config = dict(
    encoder_arch='poolformer',
    model='image captioner',
    dataset='drawn human figures in many poses',
    train_examples=195000,
    image_size=64,
    crop_scale_min=1,
    horizontal_flip=True,
    translate=0.06,
    tokenizer='word',
    vocab_size=44,
    encoder_norm='layernorm',
    encoder_norm_position='pre',
    encoder_activation='geglu',
    encoder_mlp_ratio=2,
    encoder_parallel_block=False,
    encoder_dropout=0.1,
    encoder_inner_norm=False,
    encoder_moe='soft',
    encoder_drop_path=0.1,
    encoder_num_experts=16,
    encoder_moe_every=2,
    encoder_expert_mlp_ratio=1,
    encoder_slots_per_expert=1,
    encoder_shared_expert=True,
    encoder_patch_size=[4, 4],
    encoder_conv_stem=False,
    encoder_depths=[5, 5, 5],
    encoder_widths=[96, 192, 384],
    fusion='cross_attention',
    decoder_width=128,
    decoder_layers=10,
    decoder_norm='layernorm',
    decoder_norm_position='pre',
    decoder_activation='relu',
    decoder_mlp_ratio=6,
    decoder_head_dim=48,
    decoder_fused_qkv=False,
    decoder_bias='none',
    decoder_qk_norm=False,
    decoder_parallel_block=False,
    decoder_inner_norm=False,
    decoder_positions='learned',
    decoder_cross_attention_every=1,
    decoder_tie_embeddings=True,
    residual_init='scaled_by_depth',
    optimizer='adamw',
    learning_rate=0.00072,
    beta1=0.9,
    beta2=0.98,
    eps=1e-10,
    max_steps=5900,
    batch_size=128,
    epochs=3.9,
    lr_schedule='linear',
    final_lr_fraction=0,
    warmup_steps=110,
    weight_decay=0.5,
)
Rows from block 11 of the image encoder of a small image captioner, named by matrix and row number. Rows with one number within an expert belong to one neuron, the router's apart. Each number is 200 + 20 x the weight over its row's rms, rounded and kept within 0 to 999. All counts start at 0.
Before each expert's rows are labels from the 100 images, of 14976, where the router gives the expert most weight on average: "strongest on" is what is common among them. Only what is clearly more common there than usual is listed. The data: drawn human figures in many poses. In brackets: how many of the 100, against the usual share in percent.
# router: slot weights (encoder.blocks.11.mlp.router.weight, 16x384), inputs 256-383
# gate: expert gate (encoder.blocks.11.mlp.gate, 16x384x384), inputs 256-383
# up: expert up (encoder.blocks.11.mlp.up, 16x384x384), inputs 256-383
# down: expert down (encoder.blocks.11.mlp.down, 16x384x384, transposed), outputs 256-383

# expert 14
strongest on: orange trousers (59 vs 8.6); orange top (53 vs 8.2)
router.14,207,226,170,194,152,209,222,203,183,192,231,170,195,228,219,224,221,193,206,197,226,225,202,211,240,177,186,175,203,215,217,245,183,198,214,230,172,149,185,223,192,187,195,257,204,222,172,196,223,218,153,219,169,192,221,200,227,205,185,221,220,178,189,232,199,218,190,201,185,181,187,208,184,200,205,163,190,191,214,213,184,161,168,223,208,195,189,198,228,218,209,221,197,220,160,176,200,197,177,209,179,216,223,218,222,183,214,182,215,202,188,220,229,209,225,149,185,201,209,206,239,202,168,146,173,193,250,199
gate.6,206,149,206,175,219,183,180,172,240,188,197,190,190,212,212,197,225,184,216,185,167,203,193,175,203,192,197,187,185,228,170,192,198,176,241,188,214,238,185,154,195,187,193,201,207,203,213,175,195,181,180,215,209,192,216,170,177,217,176,227,222,185,172,201,227,252,239,174,208,218,204,218,223,158,221,216,192,176,206,164,219,182,200,208,161,210,164,224,145,214,192,205,215,217,237,219,199,214,194,221,232,193,169,175,188,178,180,203,211,191,210,194,220,177,191,211,226,194,225,200,155,212,219,220,231,183,196,206
up.6,209,212,186,230,176,199,190,208,212,234,184,199,207,176,185,178,170,211,202,178,223,192,235,179,220,210,218,175,190,204,236,196,187,205,201,213,198,174,162,245,210,204,222,203,200,194,221,241,197,232,194,178,201,199,169,242,213,159,205,193,205,224,200,216,212,161,209,225,218,172,179,181,189,245,209,206,203,209,204,239,192,207,197,224,212,185,222,204,235,158,217,210,172,197,192,181,219,190,218,209,173,200,185,233,228,182,220,206,209,193,185,185,239,229,232,196,170,208,176,213,199,180,180,190,172,220,191,180
down.6,191,196,227,221,211,225,192,225,163,221,183,206,239,178,159,189,196,220,165,232,226,182,203,216,197,192,217,204,206,192,199,199,169,182,201,192,173,177,239,220,226,235,211,220,210,194,184,235,210,188,224,166,172,179,193,206,177,212,214,193,193,216,183,209,225,169,174,215,212,151,192,174,158,272,169,169,210,205,192,193,221,201,181,216,231,198,223,206,234,181,200,182,179,203,182,196,198,195,213,172,229,218,166,237,203,235,199,194,213,183,170,201,200,199,238,197,201,173,163,184,187,183,190,169,163,236,194,170
gate.7,218,166,189,212,192,190,191,163,228,173,191,213,181,206,209,188,213,205,238,162,199,196,182,175,209,187,151,208,219,193,140,189,189,197,254,178,191,204,171,185,203,175,215,182,193,210,235,200,179,201,192,199,223,190,187,194,216,207,175,223,216,189,175,203,189,203,226,173,215,238,206,209,220,215,211,226,213,204,192,162,219,169,214,182,177,224,187,242,196,197,216,209,199,208,220,212,246,212,236,228,237,189,208,213,182,167,210,213,223,171,176,189,199,158,189,193,207,217,205,221,168,227,200,210,200,200,189,197
up.7,182,235,211,155,228,195,207,212,180,173,257,227,208,211,205,187,204,181,143,203,165,209,216,185,197,186,221,189,204,214,206,205,185,162,169,222,194,220,202,184,193,210,205,187,213,209,185,196,206,230,195,224,184,194,239,193,181,222,226,192,195,165,183,216,183,226,199,203,180,196,229,227,186,173,202,208,170,190,191,211,216,197,202,201,180,192,187,180,171,238,177,193,199,224,215,207,176,217,164,204,192,194,201,170,223,203,173,207,174,227,235,206,197,204,199,210,220,155,206,161,182,206,208,192,231,193,188,218
down.7,174,198,236,169,230,187,210,169,205,212,189,186,207,175,178,202,218,198,182,159,157,217,221,206,198,204,239,183,187,227,179,210,199,187,183,218,206,232,223,169,182,232,153,190,193,206,193,167,205,203,219,213,185,214,227,190,183,197,201,170,204,190,201,186,205,252,198,207,194,180,246,199,139,187,190,201,195,193,217,197,195,220,205,204,214,193,188,213,183,260,173,165,216,199,224,210,200,197,180,154,232,191,159,165,219,179,159,181,166,211,224,212,186,217,196,192,190,193,208,194,172,199,217,191,252,217,197,198
gate.8,203,176,193,186,234,197,188,178,225,187,200,216,199,197,214,211,203,197,216,157,198,198,196,183,189,182,200,195,195,202,188,205,196,148,219,197,225,210,148,170,205,191,191,181,218,213,239,177,207,202,210,176,189,171,215,174,205,229,209,231,199,192,198,196,205,205,210,176,219,223,197,198,242,187,219,235,187,170,170,191,200,185,218,224,174,243,176,247,168,242,200,186,233,209,214,221,205,209,215,238,209,200,174,215,174,186,163,195,203,195,224,170,234,211,194,216,237,195,243,208,152,202,207,217,205,180,223,196
up.8,182,195,184,179,241,208,204,198,185,159,198,236,249,212,189,196,223,189,172,184,186,181,212,180,204,193,196,222,187,237,189,205,199,180,239,224,224,191,165,212,201,199,226,189,179,194,201,241,215,194,218,190,199,225,202,166,200,221,197,194,191,174,249,246,162,220,200,214,191,201,184,173,214,201,208,178,183,203,215,196,188,201,202,222,207,194,197,213,198,231,169,181,195,189,209,200,179,219,181,213,222,188,181,179,193,202,200,202,212,193,191,211,239,180,207,178,192,183,177,209,194,230,207,184,212,158,179,238
down.8,200,203,238,204,192,203,195,188,226,208,228,197,214,227,205,211,226,193,183,196,194,206,209,144,207,194,202,198,195,204,207,210,225,210,165,213,226,223,171,201,201,210,230,171,209,185,212,191,169,223,203,196,185,212,189,219,157,206,226,217,200,189,189,188,200,199,204,209,247,177,201,214,230,191,257,202,195,201,216,213,237,188,209,187,191,198,207,195,215,205,209,188,172,193,199,196,175,202,205,195,211,236,208,212,216,195,177,216,211,202,208,206,196,204,177,241,182,167,205,232,187,213,212,220,228,167,207,205

# expert 13
strongest on: white top (41 vs 8.6); white trousers (37 vs 8.2)
router.13,210,167,207,206,206,209,188,207,215,175,194,211,203,176,206,193,230,209,185,167,188,226,170,187,193,182,200,239,195,208,155,174,162,204,207,190,179,188,218,167,227,198,206,182,187,219,201,213,161,218,220,248,183,198,213,160,193,222,216,220,215,194,210,194,205,183,199,197,199,177,222,220,182,224,165,208,210,214,209,188,182,202,205,171,224,212,209,229,205,205,201,180,209,197,197,205,188,175,214,176,242,182,221,193,193,167,173,198,182,163,207,187,198,160,158,227,210,190,224,185,159,213,190,229,185,190,197,190
gate.6,193,199,179,174,224,202,217,200,214,186,199,194,208,240,213,206,189,191,183,224,168,204,214,201,169,193,207,193,199,224,214,219,236,177,189,216,241,208,206,218,175,222,203,192,232,157,194,189,208,186,168,176,191,184,198,203,213,214,209,191,167,183,224,201,197,220,176,201,246,202,194,162,186,186,227,213,174,200,191,233,206,175,201,198,163,218,194,182,184,219,191,199,197,176,189,167,191,221,214,207,185,191,186,216,172,209,183,255,213,221,201,205,203,202,209,193,203,196,196,195,213,232,196,190,188,182,194,191
up.6,206,209,208,200,202,204,222,185,183,206,192,142,207,184,193,211,197,221,197,173,235,204,181,208,215,201,182,195,193,206,181,175,178,198,172,189,171,190,198,158,223,153,186,221,194,235,195,232,220,184,190,208,216,210,205,192,170,157,198,232,205,206,162,197,219,200,196,184,183,223,203,208,227,227,184,216,211,229,207,170,224,199,186,153,232,208,182,221,230,172,216,201,189,257,227,229,191,217,199,197,212,213,201,206,199,196,206,203,187,174,199,163,206,212,187,194,161,173,232,189,215,193,227,231,175,238,200,233
down.6,196,185,219,214,215,216,210,219,216,188,215,202,196,193,202,183,147,178,203,199,205,180,186,193,220,177,211,212,188,195,184,217,215,202,165,198,216,192,187,188,200,208,181,223,200,180,174,183,232,192,152,163,213,199,205,203,181,190,219,204,181,188,228,243,176,201,192,166,216,214,179,172,203,210,191,217,177,221,185,202,188,189,177,163,193,203,183,179,236,202,217,221,205,196,190,204,206,221,168,223,211,188,192,209,177,230,197,204,183,176,193,194,193,203,188,159,122,181,215,230,211,210,189,213,175,219,213,223
gate.7,186,221,206,220,214,224,239,190,205,174,190,200,216,197,233,181,170,204,219,219,198,203,238,199,201,204,228,163,186,181,217,204,221,185,170,219,224,184,188,212,188,188,208,231,243,194,200,186,223,187,189,164,187,175,189,216,230,159,214,202,193,218,229,228,187,205,198,200,196,193,164,184,223,195,220,206,199,184,207,234,199,179,221,239,176,225,207,192,237,200,233,231,202,194,189,171,220,205,228,206,174,231,197,213,202,218,214,200,228,221,199,174,225,230,239,188,176,222,188,210,214,217,182,181,185,210,217,190
up.7,224,199,203,180,219,155,194,198,212,270,224,194,217,194,167,235,207,169,170,171,189,187,179,182,196,192,207,194,225,223,197,206,186,194,216,207,176,234,201,171,218,201,191,156,189,205,229,208,197,214,241,209,203,203,205,199,159,210,181,204,219,193,178,192,218,201,215,192,189,207,221,211,218,211,188,191,221,185,193,159,204,232,177,207,220,200,196,216,193,184,188,146,202,207,225,235,185,193,200,210,221,202,191,195,210,188,208,209,182,190,222,185,209,182,181,208,205,182,203,188,202,189,209,203,236,173,147,206
down.7,186,185,242,161,219,184,218,172,164,243,199,200,206,174,200,190,202,208,154,173,211,166,194,197,175,190,175,196,170,211,187,155,175,184,171,195,192,213,205,149,210,198,170,204,210,219,180,206,211,209,227,224,219,203,196,169,183,224,176,207,202,203,164,177,233,217,198,193,187,211,220,191,206,198,194,214,195,178,185,173,194,199,188,203,226,173,201,221,186,202,196,223,224,183,220,215,193,206,196,203,197,170,184,209,199,205,165,209,166,178,229,173,182,184,168,260,199,228,235,195,169,193,221,246,192,206,206,191
gate.8,202,176,214,191,190,186,230,185,217,225,186,190,203,205,219,194,203,202,229,167,195,176,210,189,205,177,217,180,184,216,186,194,205,187,221,215,222,218,183,195,175,194,184,195,221,186,221,190,216,185,215,167,187,197,211,217,190,185,197,218,203,202,187,221,199,223,219,167,194,228,186,180,248,194,226,257,208,178,192,192,239,192,186,227,170,244,189,200,181,205,229,197,217,215,215,204,198,212,238,229,204,233,185,216,188,209,190,202,224,196,201,190,217,211,206,213,208,209,224,209,174,192,212,195,193,179,183,219
up.8,168,182,222,221,189,182,190,203,178,167,182,195,198,190,188,225,172,191,174,206,204,200,203,193,245,203,203,209,215,183,220,183,227,203,197,198,233,207,217,193,188,198,147,228,202,209,200,174,196,180,195,198,222,231,228,229,225,206,197,223,198,204,193,208,180,247,196,184,204,179,198,193,205,184,214,198,204,194,174,169,216,197,198,202,214,185,170,175,169,193,221,211,224,211,183,214,200,160,163,198,195,187,167,192,207,234,170,208,206,214,190,222,183,192,190,234,213,258,220,240,194,212,215,200,199,176,222,255
down.8,193,206,182,141,240,229,190,207,167,209,205,204,237,191,234,207,179,212,215,222,185,190,179,199,170,196,195,207,172,184,230,195,215,230,224,220,207,214,238,230,225,208,196,209,166,226,222,221,206,219,206,190,206,204,212,210,183,174,231,204,193,222,197,194,198,220,233,210,194,180,224,206,170,188,212,221,186,186,189,188,216,162,208,193,192,196,212,208,223,207,217,193,225,188,195,187,207,211,247,168,193,211,227,194,178,196,246,163,186,207,174,160,200,199,186,201,215,230,193,197,229,192,251,165,220,169,212,224

# expert 15
strongest on: blue top (41 vs 8); blue trousers (26 vs 8.4)
router.15,191,187,202,229,162,229,211,210,211,196,196,181,206,171,225,213,207,196,194,187,209,198,225,195,235,183,186,188,201,173,224,233,172,192,211,221,199,212,176,193,190,200,219,179,194,210,186,214,200,212,188,234,156,184,212,186,229,167,182,218,217,190,181,211,216,181,179,228,168,211,195,211,192,178,206,199,199,190,219,175,174,198,192,195,200,175,208,223,238,209,222,219,180,183,201,187,182,165,188,186,201,229,200,221,208,201,220,153,197,197,233,167,217,187,210,189,165,180,182,212,218,187,210,165,170,188,214,167
gate.6,193,204,225,194,195,189,232,188,232,209,179,191,201,198,250,189,179,201,221,199,196,153,231,196,194,239,234,177,185,189,212,214,211,194,206,227,221,205,180,219,181,188,169,220,201,173,221,185,224,192,187,161,183,188,209,225,217,168,201,208,188,200,197,247,192,224,199,205,195,221,184,178,214,200,218,217,207,177,161,226,236,198,212,237,195,215,173,191,206,222,239,208,210,219,207,177,229,209,197,193,176,233,170,217,190,224,192,216,227,219,197,185,213,219,234,225,224,253,217,216,207,208,193,180,191,176,222,195
up.6,225,184,182,190,207,185,176,182,207,191,216,186,208,206,183,243,229,189,209,176,161,203,180,190,194,181,193,242,232,247,179,198,167,189,219,178,220,218,186,178,189,218,197,178,198,205,211,195,193,214,222,228,208,207,225,166,188,240,169,216,205,180,208,193,193,216,200,183,204,189,219,222,205,175,220,221,204,172,205,188,214,182,182,173,193,211,188,216,181,214,147,174,187,209,201,232,182,220,207,218,223,182,189,180,182,177,168,211,162,194,191,187,201,170,161,202,213,175,204,195,175,221,229,219,246,186,179,227
down.6,221,174,186,209,204,188,175,213,191,203,231,210,204,212,171,214,238,177,180,208,173,227,175,170,189,204,199,196,212,235,168,225,175,205,201,201,210,188,202,175,207,206,203,180,172,202,218,188,188,203,201,217,206,188,219,188,178,238,188,211,212,159,179,176,198,210,188,192,184,206,250,208,209,222,184,173,182,188,217,173,198,213,183,174,221,201,198,199,173,203,166,197,185,218,203,215,178,178,184,204,197,184,211,194,179,203,177,168,172,176,209,198,189,162,160,208,219,156,187,176,175,219,203,225,224,215,225,172
gate.7,196,189,203,185,227,220,198,194,190,181,182,212,175,196,222,197,193,224,229,208,197,219,206,207,156,209,197,191,193,206,174,179,237,159,197,186,245,201,193,199,177,212,190,138,256,189,193,200,185,177,167,205,212,135,214,187,231,207,224,214,190,173,223,198,209,194,193,193,232,212,199,204,197,174,215,216,171,175,167,227,195,179,221,208,184,215,228,194,180,226,196,213,215,173,186,194,204,227,232,219,211,184,197,203,168,198,166,211,203,193,217,196,196,194,222,235,239,208,212,241,175,235,164,210,191,208,184,173
up.7,210,199,194,186,210,169,220,216,222,210,225,168,220,220,178,220,198,165,196,197,179,165,235,186,184,182,209,184,196,211,216,195,195,179,202,228,219,210,186,214,181,215,205,199,190,165,230,221,228,186,235,169,206,193,215,232,171,183,202,204,187,186,222,205,184,237,191,208,229,197,188,171,204,201,229,211,191,200,209,218,235,195,172,223,186,220,174,203,188,209,217,164,193,227,182,172,173,239,204,230,169,206,204,195,206,225,190,241,210,233,175,198,207,211,227,197,205,170,209,208,207,207,243,184,223,158,172,227
down.7,178,189,208,206,225,177,186,210,195,194,181,223,222,195,221,204,176,187,220,185,177,188,206,248,218,212,246,202,203,194,177,218,207,188,173,206,203,244,170,171,209,189,190,207,179,221,205,178,185,204,209,181,178,190,179,221,190,183,216,206,239,174,230,197,210,227,213,184,215,227,196,197,213,213,196,235,189,190,226,221,189,203,193,229,172,183,203,185,208,212,228,214,224,209,207,211,233,190,188,221,222,233,170,197,220,216,200,174,188,172,203,170,216,184,195,194,186,188,198,219,197,206,237,196,217,181,191,201
gate.8,224,140,176,199,209,201,223,155,213,168,184,207,190,204,205,206,194,211,236,187,203,181,207,192,187,201,186,209,198,217,163,171,202,182,214,176,233,201,185,177,189,200,216,147,246,188,205,204,202,188,201,202,209,153,223,193,212,214,211,242,197,192,205,224,206,196,227,172,224,237,180,186,214,186,234,207,187,180,201,180,192,196,219,197,169,225,172,229,175,210,201,203,205,174,193,189,211,216,236,232,234,204,199,195,146,171,156,217,190,167,203,187,220,191,203,220,233,200,222,242,182,249,177,213,201,202,183,180
up.8,193,157,202,166,220,209,196,203,197,180,177,248,179,185,187,176,194,214,219,209,193,215,189,216,193,225,186,199,197,211,166,187,226,184,214,202,239,215,187,174,185,196,232,134,228,187,202,191,167,175,194,221,228,152,215,169,215,220,218,187,192,167,195,217,211,185,183,169,219,231,231,200,190,173,212,200,177,175,209,202,171,225,250,183,194,204,192,208,176,208,185,211,198,176,207,222,203,207,220,202,238,170,187,177,170,192,158,207,193,190,222,203,183,195,177,209,219,204,213,218,171,232,169,215,228,233,178,168
down.8,198,165,201,168,210,189,213,194,236,207,215,226,164,193,226,207,211,181,209,205,183,203,199,194,166,244,199,210,203,212,180,193,212,191,219,211,227,240,192,190,197,202,230,160,206,198,227,198,175,198,180,209,244,198,220,198,214,222,201,247,220,184,193,174,236,192,209,200,209,204,237,187,230,199,214,244,177,187,189,201,188,210,216,201,166,207,191,196,180,205,165,189,220,167,213,207,185,238,203,217,189,223,213,185,187,209,185,174,212,207,192,178,179,159,204,220,211,207,190,213,205,198,240,206,236,206,185,189

# expert 5
strongest on: splits (55 vs 6.2); lying (43 vs 6.3); black top (30 vs 8.1)
router.5,236,190,205,219,200,198,209,219,208,217,152,199,199,193,212,221,192,220,227,192,224,193,197,172,184,175,191,212,237,195,227,172,199,233,213,198,191,159,174,211,194,192,234,198,227,175,194,193,191,195,212,190,202,160,188,207,195,181,196,181,187,223,206,211,180,186,186,209,218,212,168,170,180,179,219,195,223,215,217,200,191,222,203,194,186,211,231,227,200,184,240,211,184,171,197,170,215,192,216,210,213,224,206,208,176,193,213,211,197,178,192,217,176,198,203,184,178,189,172,233,238,207,185,178,171,221,225,199
gate.0,192,207,210,157,246,200,216,182,212,185,239,221,213,191,215,172,221,205,187,178,170,230,215,177,192,213,236,172,204,186,190,225,181,172,198,206,181,224,187,188,190,197,192,207,202,246,213,177,201,237,182,220,172,196,245,186,202,215,213,218,236,178,194,197,190,198,204,187,171,195,205,245,195,178,180,204,197,166,171,183,211,183,205,223,188,208,201,190,194,253,160,193,220,215,205,215,211,162,158,219,202,205,173,153,207,195,184,174,200,203,237,187,214,226,174,209,206,179,193,160,177,190,203,187,210,195,219,200
up.0,235,189,200,223,192,192,195,171,217,208,155,174,203,197,189,205,180,197,231,182,236,166,195,185,199,217,165,209,202,229,188,189,209,221,230,188,218,201,178,219,211,170,223,187,185,163,219,221,213,178,233,169,210,193,136,200,197,167,177,222,169,210,196,214,223,202,210,181,241,209,177,173,219,236,207,214,216,213,229,196,185,206,211,223,213,224,188,229,203,140,227,180,190,194,212,198,211,212,252,201,202,224,198,241,174,207,224,233,222,176,162,177,202,176,230,193,201,219,215,245,209,205,219,224,177,200,157,194
down.0,191,185,232,199,207,193,176,178,144,222,199,206,208,212,193,207,205,172,217,183,216,177,209,225,184,190,158,211,207,184,179,182,233,191,204,182,192,192,243,215,216,174,192,216,200,179,215,244,202,202,205,172,205,179,200,221,197,181,191,149,191,187,212,202,226,190,183,221,220,208,210,162,187,217,223,175,205,238,204,210,188,203,177,215,179,178,198,194,221,170,248,213,178,190,197,183,190,207,223,206,197,195,154,221,193,176,235,238,207,192,172,212,150,199,209,227,187,200,202,197,211,205,226,198,185,197,192,187
gate.1,213,198,223,212,170,173,227,200,227,190,213,170,229,236,261,191,205,187,216,180,199,171,205,171,196,233,229,195,203,178,206,232,182,203,219,213,202,225,185,194,197,175,172,219,201,232,216,169,246,172,196,168,180,211,215,188,213,175,170,223,218,211,179,202,181,194,203,181,221,184,149,208,218,169,198,209,207,185,156,196,218,161,209,233,161,199,202,219,228,203,216,199,217,221,206,194,248,180,188,216,204,210,198,197,230,196,196,175,235,210,196,181,220,221,194,187,225,235,211,222,207,192,204,187,212,196,221,221
up.1,216,192,205,200,249,221,213,186,219,207,200,223,181,188,142,176,208,208,169,167,234,216,211,210,192,163,181,209,196,227,186,172,196,212,189,199,215,184,188,185,211,193,240,166,205,169,209,218,180,235,221,209,210,169,222,173,184,237,234,223,197,197,196,183,213,205,190,188,195,218,241,195,206,222,207,208,230,215,229,190,146,228,213,175,202,209,226,205,202,200,181,195,184,193,193,221,159,214,237,210,210,218,193,188,182,212,202,192,205,172,198,191,189,188,177,243,206,150,219,173,185,203,180,225,180,233,169,190
down.1,219,195,207,198,208,190,181,178,159,217,202,209,185,178,183,205,217,177,183,189,218,209,176,230,230,201,148,196,197,203,213,148,211,221,216,172,178,215,229,170,211,174,221,192,207,197,191,218,219,191,198,202,190,186,228,166,206,247,213,144,203,172,186,190,220,207,175,206,194,203,215,195,182,220,217,181,203,198,210,197,231,243,202,177,208,195,193,211,175,161,239,170,201,184,207,220,173,211,249,190,190,198,179,201,208,204,165,247,195,168,235,205,198,182,206,225,212,189,232,211,211,204,200,222,189,227,179,169
gate.2,181,222,239,193,202,183,233,207,193,221,206,178,219,200,202,186,172,188,181,219,193,167,235,198,205,197,211,162,175,167,222,204,206,209,184,217,182,193,185,201,213,178,212,224,208,186,190,212,243,227,207,194,176,202,204,222,178,185,215,201,199,192,165,209,223,179,201,181,195,189,189,174,197,217,186,205,212,195,184,228,206,212,182,206,210,201,178,184,190,206,220,180,189,243,206,185,212,195,185,187,174,236,214,209,238,239,205,186,211,185,218,188,212,232,222,220,214,166,217,170,204,183,215,212,195,204,198,192
up.2,205,189,199,202,178,169,187,212,190,232,227,180,211,170,199,213,208,185,180,201,192,180,190,190,186,210,188,215,227,176,190,213,177,229,197,193,147,223,210,197,200,199,179,227,151,215,203,195,215,222,238,210,201,248,209,228,176,220,192,191,201,201,170,184,212,200,180,211,169,203,229,214,189,208,172,199,225,202,176,196,219,203,154,180,219,173,184,227,190,191,213,172,213,239,194,208,194,202,192,183,206,204,207,199,252,211,206,196,192,197,191,196,182,198,176,209,223,198,191,207,210,160,231,197,214,182,190,208
down.2,176,196,183,184,179,218,229,229,205,198,189,194,180,236,216,179,186,195,220,217,200,185,198,216,209,177,230,188,211,185,206,215,194,181,153,211,208,139,191,225,204,188,221,191,227,175,215,176,211,178,161,185,209,172,220,214,217,180,197,226,189,208,195,199,183,182,189,195,224,186,198,211,202,165,221,184,216,205,182,208,220,162,163,227,175,251,223,166,198,221,191,177,169,216,199,167,225,170,196,196,162,226,239,225,196,189,193,225,230,224,209,209,233,211,187,192,237,197,194,180,224,210,177,199,218,191,216,164